Weights of a small CTC image transcriber: 64-pixel images, activation relu.
Rows from block 4 of a small CTC image transcriber, named by matrix and row number. Rows with one number belong to one channel. Each number is 128 + 24 x the weight over its row's rms, rounded and kept within 0 to 255. All counts start at 0. After the name is the row's rms in percent of the matrix's.
After each channel's rows are labels from the 100 images, of 14976, where the channel reaches its highest value: "peak on" is the class under the peak. Only what is clearly more common there than usual is listed. The data: analogue clock faces.
# convs0: expand 5x5 conv (model.blocks.4.convs.0.weight, 288x48x5x5, each kernel summed), inputs 0-47
# convs1: project pointwise conv (model.blocks.4.convs.1.weight, 48x288x1x1, transposed), outputs 0-47

convs0.277 096 [130 136 139 108 111  91  97 137  97 128 166 157 123 126 177 126  95 136 116 135 137 123 128 167 123 116 121 136 125 163 106 163 121  82  95 137 106  95 113 156 165 177 140 130  88 121 159 134]
convs1.277 113 [123 141  94 149 137 149 158 137 152  83  75 135 135 128  99 124 129 108 133 133 129  86 111 125 119 153 149 136  96 108 156 147 144 154 126 139 148 130 110  71 120  75 114 100 141 147  97 161]
peak on: face

convs0.285 090 [147 107 109 158 120 137 163 150 174 110 115 138 138 107 150 163 112 116 134 144  76 105 163 118 124  93 121 116 123 127 123 105 138 107 156  89 168 112 157 137 147  81 148  75 137 122 133 138]
convs1.285 111 [128  98 138 120 101 159 143  72  94 136 152 145 107 162 104 115 134 118 129 133 137 161  91 136 114 121 134 103 135 135 131 162 181  99 152 155 157 110 190 126 121 136 104 126 163 129 144 120]
peak on: minute hand

convs0.51 078 [114  92 119 152 130 137 113 114 124 100 104 139 148 160 139 129 157 120  83 154 127 159 101 122 177  99 117 127  98 133 107 139 188 154 138  93  92 125  99 132 165 158 108 135 117 140 157 116]
convs1.51 095 [117 137 120 171 124 124 178 104 124 125 103 125 136 102 104 146 155 189 184  93 135 123  65 104 121 146 136 123 138 139 136 104 137 122 155 155 139 123 159 111 160 144 125 103 124 147 141 124]
peak on: minute hand

convs0.121 100 [134 157 130  95 142 133 167 153  69 130 139 158 152 122 155  90 196 134 133 123 140 152 145 114  94 115 114 125 112 103 135 100 123 135 142 138 135 133 125 119 108  82  84 120 153 123 149 101]
convs1.121 105 [135  88 142 101 130 113 138 140 135 146 116 138 148 172  79 191 122 112 105 139 140 131 165 145 145 147 156 135  58 151 121 135 142 127 113 121 132 112 135 148 127 118 101 143 155  92  94 120]
peak on: minute hand

convs0.38 092 [ 69 145 127 179 148 130 133 116 100 114 159 113 123 118 136 118 126 133 167 113 127 125 164 157 145 142 117 125  86 126 128 151 140 154 143 116 130 122 160 140  92  80  92  91 147 158 145  94]
convs1.38 105 [134 123 145  78 135  95 149 152 118 135 111  93 135 176 142 146 130 106  93 110 111 143 105  66 103  97 113 155 142 128 155 130 150 150  94 144 125 136 123 129 165 116 103  95 135  89 144 127]
peak on: minute hand

convs0.118 116 [ 81 105 109 104 141  99 149 128 127 111 103 106 140 129 142 164 153 111 146 121 104 118 124 113 134 172 176 106 109 148 112  98 175 156 158 179 124 105 145 124 160 114 127 122 130 117 139  84]
convs1.118 115 [ 97 126 133 149 133 191 117 141 107 154 134 149 111 111 100  96  98 182 107 105 152 167 151 126  81 127 126 120 107 116 134 112 103 155 100 130 145  94 137 129 100 107 107 145 155 137 128 157]
peak on: face

convs0.138 088 [110 143 158 119 128 129 141  72 165 132 128 132 116 142 121 153 147 139 163 103 134 129 168 139  96 127  75 154 117 119 144 188 102 147 100 152  86 102 113 122 108 130 126 129 131 155 111  94]
convs1.138 084 [166 133 135 122 137 116 135 165  97  85 134 127 153 118 155  96 106 139 110 130  95  70 144 107 161  86 129 137  79 123 122 114 134 100 139 172 110 148 105 142 139 154 135 114 139  90 148 118]
peak on: face

convs0.24 105 [152 125 114 133  96 139 114 176 142 110 110 138 104 122 138 135 124 138 156  91  84  69 114 177  92  86 133 142 120 133 126 139 122 158 151 134 125 134 180 110 125 159 135 102 121 144 108 152]
convs1.24 102 [ 98 121 166 106 101 129 173  69 124 131 104 143 169  98 109 136 145 111  85 149 131 169 158 150 163 147 130 129 137 149 133 121 115 111 122 135 137 116 109 153  81 143 136 159 136 120 155 108]
peak on: minute hand

convs0.30 085 [116 122 124 154 169  97 110  62 131 100 110 144 139  78 129 140 115 109 133 145 153 158 155 137 149 141 111 126 108 167 135 123  98 102 122 170 159  95 130 137 177 143 111 124 116 131 133 103]
convs1.30 110 [130 134  94 121 179 135 138 138 163  98 133 121 120 142 138 135 166  77 130 103 119  99 104 129 150 127 107 141 126 116 106 106 179 111 160 120 124 118  97  99 110 140 105 108  75 103  86 125]
peak on: face

convs0.187 091 [ 87 154 126 134 145 122 149 144 107 151 134 134 150  96 111 123 119 157 131 108 123 134 156 128 148 149 103 124 120 101 127 112 129 147 125 131 119 122 144 161 114  78 209  64 106 107 144 148]
convs1.187 087 [141 114 123 105 113  98 106 149  85 131 114 111 127  97 178  90 130  99  90 111 117 173 147 120  74 107 115 136 155 103 110 134 165  93 133 126 104 115 124 125 139 162 113 116 150 129 158 148]
peak on: face

convs0.241 101 [135 143 112 113 119  96 124 130 130 101  92 143 123 160 135 141 102 141 143 129 121 140 185 118 124 115 121 102  80 135 161 149  83 125 146 175 158 130 114 131 147 127 108 162 134 121 163  65]
convs1.241 118 [115 119 142 133 131 131 173  88 161 132  90 153 153  79 121 129 143 117 111 118 152 126 150 156 130  76 142 115 173 112  88 132 156 110 158 115 117 107 100 161 122 147 138 171 127 151 143 139]
peak on: minute hand

convs0.162 111 [153 132 128 102  90 159 159 139 141 107  86 165 104 119 151 107 113 151 177 115 102 140 117 147 148 103 140 136 109  77 133 151 137  93 149 141 153  96 131 138 107 118  85 127 172 134 124 126]
convs1.162 102 [141 106 136 158  96 123 135  59 159 113 115 112 153 146 105 109 181 129  94 124 113 130 164  88 104 113 124  84 146 138 133 136 126 127 153 107 130 148 120 157  99 140 121  95 102 125  99 146]
peak on: minute hand

convs0.279 090 [136 123 120 129  97 108 104 146  96 124 144 131  97 145 108 107 102 105 158 114 152 161 158 123 131  92 134 138 138  92  81 157 130 104 170 155 155 109 105 136 173 103 138 175 117 114 161 125]
convs1.279 075 [148 133 158 103 102 107 144 102 132 104 135 103 103 129 112 139 156 119 105  91 128 135 138 165 106 147 153 164 128 105 114 130 130 136 181  77 182 140 147 141 108 163 119 152 124 123 111 172]
peak on: minute hand

convs0.102 091 [142 132 110 120 133 104 103 134 127 120 107 121 148 154  86 174 123 119 151 166  91 138 161 118 138 166 132  81  78 124 141 141 116 147 131 136 117 103 181 122 110 103 135 119 118 170 161 100]
convs1.102 080 [138 119 145 135 131 130 159 121 149 127 137  98 140 128 124 156 100 139 140 120 117  90 111  85 125 126  86 133 179  98 157  90  96 142 132 132 149 109 158 129 145 133 128 150 196 109  78 138]
peak on: hour hand

convs0.211 097 [ 70 130 125 135 111 140 118 100 124  97  95 131 122 123 114 141 141 127 149 109 112 139 166 165 131 101 132 150 141 125  76 113  89 139 146 123 163  85 165 179 156 134 171 125 129 117 134 127]
convs1.211 088 [129 112 129  95 140 148 117 136 149  93 123 110  91 159 137 143 131 131 165  93 131 135 141 107 103 124 138 122 110 129 170 129 157 121  80 160 152 165 149 128 187 165 124  81 119 150 107 118]
peak on: hour hand

convs0.218 090 [102 155  89 122 143 102 121 141  77 118 103 142 143 108 141 113 161 118 135 137 125 173 115 118 163 137 116 145 144 136 168  69 144 122 129 155 104 117 121 125 157 135 152 170  76 113 109 127]
convs1.218 098 [133 121 165 168 123 149 151  84 149 131 130 171 145 125 107 143 112 171 106 130 144 124 155 116 119 152 169  78 124 107 144 121 157 119 162 154 164 127 142 161 137  94 120 112 102 135 130 169]
peak on: hour hand

convs0.192 111 [ 73 143 128 173 140 114 117 134 136 142 113 127 140 121 102 117 114 162 151 121 150 118 121 166 114 164 136 118 102 120 100 155  93 118 173 140 156  81 132  97 138 132 168 133 144 108 130  77]
convs1.192 113 [173 178 136 126 138 143 132 158 117 117 127 159 119 124 105 117 121 109  92 122  99 166 133 113 104 112  86 142 149 116  93 163 126 124 108  94 124 155 159 153  92 149 130 153 105 164 153 160]
peak on: face

convs0.109 114 [145 163 150 107 141 101 143 140 120 145 141 128 164 117 153 111 122 140 120 141 130 131 128 136 112 166 133  62 105 150  99 200 146 120 141 101 132 112 133  64 138 127 118 107 125 107 119 103]
convs1.109 117 [162 134 130 121 116 134 131 128 103 131 113 138 102 137 165 137 153 141 156 108 147 128 128 150 142  93 114 165 123  78 143  74 136 131 141 126 106  99 138 178 180 104  99 102  97  98 122 155]
peak on: hour hand

convs0.259 124 [123 112 123 135 168  97 146 169  91 108 131 177 139 138 111 141 101 129  96 120 141 135  88 162 125 164  90 123 134 138 105 135 171 131 187 111 127 105 114 158 114 101 140 121 103 113 123 146]
convs1.259 119 [125 157 101 110 115 152 138  77 131 109 133 117 136 151 130  89 133 158 118  81 121  96 168 123 124 144 122 164  93 105 131 116 168 106 102  97 146 101 119 117 141 153 102 156  78 111 123 113]
peak on: face

convs0.216 097 [146 177 180 112 127 132 175 102 116 131 125 137 138 103 189 109 124 161 125 153 102 132 121 145 118 125  95 143 127 135 150 143 135  68 145 149 138 126  84 105 117 126 127 104 100 111 122 112]
convs1.216 086 [161 117 143 105 110 140 149 176  96 140 123 147 148 178  92 125 115 149 129 101 102 109 105 157 141 104 115 113 102  92 105 147 141 155 135 114 111 101 156 172 126  76 107 107 131 116 109 135]
peak on: minute hand

convs0.37 101 [122 125 135 146 171 117 116 174 113  80 128 118 110 126 104 152 131 139  98 179 139 150 148  97 154 136 120 110 121 121 113 151 114 142 175 132 138  84 127  92 149  91 135  94 106 119 169 115]
convs1.37 087 [132 122 134 112 114  95  95 136 109 151 142 126 113  79 112 111  87 132 141  76 105  96 190 116 120  88 151 129 118 122 142 109 144 104 109 143 103 129 115 163 125 114 110 148 159 150 154  94]
peak on: face

convs0.228 098 [128 120 108 131 141  92 128 160 120 129  82 145 142  87 144 162 141  81 148 109  95 137 140 143 117 127 128 137 137 100 179  86 124 167 136 179 149 118 124  81 133 120 133 152 111 117 152 138]
convs1.228 101 [ 95 109 134  93 141 132 164 136  98 148 159 177 115 159 136 144 118 110 121 107 135 159 132 168 134 145 124  93 135 115 144 122 134 117 115 136 116 112 152 158  93 177 157 168 109  79 116 107]
peak on: hour hand

convs0.94 094 [102 103  89 176 173 110 107 154 113  93 144 128 139  76 153 125 133 153 140 135 103 135 134 156 141 146 112 135 136 149 146  81 110 174 125 133 124 146 108 107 154 119 134 124 125 138 135  72]
convs1.94 108 [121 107 109 158  76 179  97 133 127 129 112 150 120 106 103 109 101 138 165 126 134 134 119  91 120 136 155 108  82 117 118 154 176 135  84 142 134  80 135 100 146 121 133 126 164 135 124 125]
peak on: face

convs0.100 080 [110 174 153 102 129 126 152  76  98 135 114 166 109 122 156 138 101 132  99 139 120 138 157 156 180 121 135 136 108 121 147 147 129 148 133 152 146  91 127  85 137 137 109 126 116  82 120  85]
convs1.100 086 [ 92 164 128 150 164 110 103 138 136  68 125 113 127 100 134 143 128 100 158 160 129 148 105 121 130 121 148 128 145 122  56 141 127 100 105 115 141 134  88 117 127 148 113 129 145 118 101 177]
peak on: minute hand

convs0.116 084 [ 96 105 145 172 146 122 130 123 104  76 142 127 146 115  92 112 151 170 137 158 115 131  98 160 130 145 145 110  96 148 101 146 143 159 133  90 187  93 129 128 125 122  99 139 136 117 148 116]
convs1.116 100 [177 149 120 125  98 130 118 133 115 140 129 150 118 117 151 143  87 114 145  74  83 141 145 132 135  96 139 133  73 106 138  94  85 148 125 144 122 112 127 145 141 181 155 135 160 114 114 126]
peak on: face

convs0.239 099 [146 141  99 138 170 109 121 153  91 120 100 111 145 104  73 168 113 153 140 120 102 107 110 144 128 148 117 115  97 155 119 127 151 131 176 169 161 108 150 109 113  85 123 135 156 120 149 122]
convs1.239 093 [ 96 101 153 122 115 122 137 144 155 124 157 127 132 162 134 156 132  91 111 151 116 202 119 127 100  98 137 146 132 110 111 126 116 139 139  79  96  98 156 121 130 160  67 130 120 133 123 119]
peak on: minute hand

convs0.155 081 [121 137 108 123 132 103 147 109 135 154 123 167 133 112 121 177 155 129 129 141 115 159 101 147 152 177 144 115  92 104 149 103 130 152 136 104 150  91 141 112 105  75  87 133 171 116 114 155]
convs1.155 099 [ 93  82 153 123 137 148 101 114 169 104  96 122 134 163 174 142 142 119 122 134 158 154 128 145 133  92 140 128 118 140 140 148 162 147 138 188 116 124  98 147 114 121 147 141 103 110 101 171]
peak on: face

convs0.268 093 [110 161 153 123 158 103  85 138 110 142 135 171 132  90 134 112 145 162 124  83 150 156 138 109 106 184 106 162 131 111  96 115 114 153 151 159 150 110 117 138 120 117 131 109 100  90 132 122]
convs1.268 105 [ 91 124 174  99 161 109 118 160 136 129 121  76 131 142 144 153  96  91 137 145 108 129 110 160 120 126 153 121 115 170 112 145 112 143 115 112 121 165 127  88 142 144  96 146 142  73 114 128]
peak on: minute hand

convs0.58 122 [118 141 150  93 150 148 124 115 141 147 117 132 121 126 151 143 144 157  93  90 152 130 133 180 106 138 131 101  80 126 134 148 142 116  85 168 157  86 132 121 155 161 113 132  89 115 137  87]
convs1.58 116 [113 148 112  78 112 116 145 155 129  90  87 132 140 126 164 127  92 164 179 117 126 131 151 178 125 150 137 132 150 108 154 129 118 172 137 104 114 122  91 142 144 159 161 134 108 131 126 108]
peak on: minute hand

convs0.151 103 [140 107 121 128 184 115 103 115 151 137  93 144 106 121  74 155 155 122 142 116 127 127 128 148 133 117 116  98 119 131 150 139 106 164 145 170 173  84 116 110 104  91  99 142 136 154 160 117]
convs1.151 117 [130  99 122 117 145 114 108 154 126  81 104 120 112 157 190 182 142 124 128 105 157 112 164 154 127 104 114 107 119 172 122 111 143 100 144 106 107 163 124 111 108 146 114 145  99 128 126  92]
peak on: minute hand